Weights of a small image captioner: encoder activation squared_relu.
Rows from block 8 of the image encoder of a small image captioner, named by matrix and row number. Rows with one number belong to one neuron. Each number is 500 + 25 x the weight over its row's rms, rounded and kept within 0 to 999. All counts start at 0. Numbers have three digits each.
After each neuron's rows are labels from the 100 images, of 14848, where the neuron reaches its highest value: "top examples" is what is common among them. Only what is clearly more common there than usual is listed. The data: made-up waving flags.
# fc1: MLP up (encoder.blocks.8.mlp.fc1.weight, 768x192), inputs 0-63
# fc2: MLP down (encoder.blocks.8.mlp.fc2.weight, 192x768, transposed), outputs 0-63

fc1.153:482501525480491497492471519483500457506506467491519498487493493533504496498495490516518498524474480456490443473476513454487463484506499491509499475514522465529496486507486506473462546511500509
fc2.153:511488470509513490497515515514505492493529492489457495516511471498504502449466492496485453508520477544592483457506467479456501514494481553500504528480487517500500519564502530505440518509507491
top examples: brown

fc1.71:482522488483456462484483508489523533513514498531446491504461508511537444545502507512525516515463537486508523477486467481519479513503497471522449526475522517485524495480514494528511493487482509
fc2.71:447478507439510479483468526480538458487510502485445465543502520501528519515449532504500541512506485504531463447494478512518493511498505545482509525544559507507482501502535477484503485509499522
top examples: green

fc1.12:518476526477439506462469483495481493507587472539555531545490522496544522480482494501490495478477518457525488517509498497478514495470498485518530498499499503513475503470513537488497507506520482
fc2.12:521456493493538530495504494492456481489463439515519473559504519462477478483500541492476506532487499477505447485491460530498507548489486481468454524492479463482540534513530527534508482493460491
top examples: brown

fc1.22:476507490474521539504493493481510483473455515437532502457480489498489507471519480459527524517513485511505525518531496492488521530510477493522510453527489502509493485478505486530518452479517506
fc2.22:485467490475503534525504497520498450523484482496508490505509518475493543506549503525542436518506504569489482479541469513503508509493481523508515464544519458522510523463498505504527560490511466
top examples: rhombus

fc1.589:508484467509450471492500474496474530495492513519501510500455457537478523501490466533488515487515554486459481509505468500493516499464515480528519529472536538503504468484564475502519500507523507
fc2.589:473516457527512501473496481538521487484497526477493463515504531477464478514500520450509483506461497532511472496499508488507532521487496486508518433497560528489523480532510469506477525502485543
top examples: ring; two vertical bands

fc1.408:515499513482494524503500533508493577491543484507513473509507552519537509491485471485510530518485482515504495529502464489522482477511521492484515497508518484484488475521535482487503508513495485
fc2.408:454500529542498519493497543523515478515517483464479505471504502451495472496500492477504468505550495564474511480496504536529504526501474536533455472498544512532509548489518478465534504537498498
top examples: brown; green; rhombus

fc1.165:489527503443510480482528479529505564480486504516519512466522458482555515519564487489491496517508518524483492502465524526484522552475495469504510482469497482506532552516525516522521498477526514
fc2.165:547462487521527506509483531512485481503502529478506535490504478436473500506515518509492496495506482486489506504514539492524490544501491485496510491512481490522499528529510510474561506472491493
top examples: saltire

fc1.565:494498491473506523492505518504523530502498509535516510511514465526530505495516526530500446464477522482477513522490441542488521540517475494549529512476504509478535475496521477501478507544525522
fc2.565:506511487506475469458513566500473511528529508492528547530514544505492451525498483480505501499481495465495486508515491550498471447526506504536421495496485478526507501501490537469506519525454497
top examples: ring

fc1.194:527480518499500527480492502529463590512474499515494513497514532504461469509483464499478505483502542488479505542523484492479478513523462503478518462480510547508497517550496495500502526521483512
fc2.194:477531542475504490483465520484454487558506496511510490488503529472531481515525496465512502512476497457520568500530506447533514495507505526528489499478525544490494520494498501503496496526463508
top examples: brown

fc1.415:489497513480486513530471499485472514482521537466551485503540475516504474526518490498473496528515481530475497489543518528508523483500457443509477500560476527456481536465480485492499472506483476
fc2.415:478517551504527510450510481512481471482513522523524475479461506476503529483494483506463531496485467548518481514494506459513487492489494483466530476501485481550478522496495492477494489507514545
top examples: saltire

fc1.44:490566474530496508546505497513492497515494523506504551518525498450486537483490526476482461505487522493451516518475542503524525538460537509544519465534463551492506477499533483478514520528485504
fc2.44:474513480498509503512571497493527485550497477487495509502463521482520488520515484498514521531463504495490479521526469535492544489531551515475495530521497463481488476519492477504484473498536494
top examples: rhombus

fc1.142:477467510526482487497499507503509511475533519495514503488488528484510496505486488466489502515515526501498503518540525503490482449545509484535518513538522516491501518499541551507482491493520482
fc2.142:512519474500504495473511511549515491545476516449481507454519511495497497511516547452514511559515469544501488508491532490509502489507507521534504508511465476522472462524469513467524517565541514
top examples: brown

fc1.9:561545501443504465486501492509502480475493532547466499494485508503520539535508531500469494513488505478484507491467510525502507529489453486543482517457544529524495485487501501497509503508557502
fc2.9:526512532533511496522477554534508461488465516464469490488515491492535519525489480544463541487501502514521488466508529521479464486497533507522461472519519493441491512480544454509455474535497492
top examples: ring; two horizontal bands

fc1.336:510505522506507551502489523511503493480494483496516506477512478535500466525486497483482443469540543463450521526457472507526530524490468528469570518475542486471519556497543540472495473471529533
fc2.336:466487527472552496473543503517457475480480522480458484539466528460459482504487507499511473518541500528487478561461486489513511510468505495517507502543529498536475499469457513500514475530503415
top examples: brown

fc1.765:494513475484502480469493477452501485557522506477519560519542489502439510489521521446509503514481507497581484505481484507533491482493505508523493504451462502501524528504492532450492517516467504
fc2.765:486510466498528507462511509509542532520507513476489463481471481486450521488485531524451535498506493514534520453475497477508466491475501496496496508470513478477504507506521523477441505472516482
top examples: ring

fc1.63:528494494452537479473541483489520477475494509485472531494491509521523527511483494500445489557506518490483470514467504528477513490514481503544502511477510507518532468500486514498509475520540486
fc2.63:530504549487497484490484534535497486496457531494501465484494527459529515510551457535480519504526510501529490492501518538466450510476465484535439460527506497498494503508563485493469504504507505
top examples: ring; two horizontal bands

fc1.227:496508524521489472520466540468494503511456524512529470485524488491474470528480514453494555518507486524509463511495510480470507451480485468493528563550503527521525571493463504523511491554522514
fc2.227:506496473490517526468507447538457533493461489509479479476492485472485483485518485499508531462484466505491442491534479518484487470582537502473521522515503487481445516481478508507513510519461510
top examples: brown; emblem: no emblem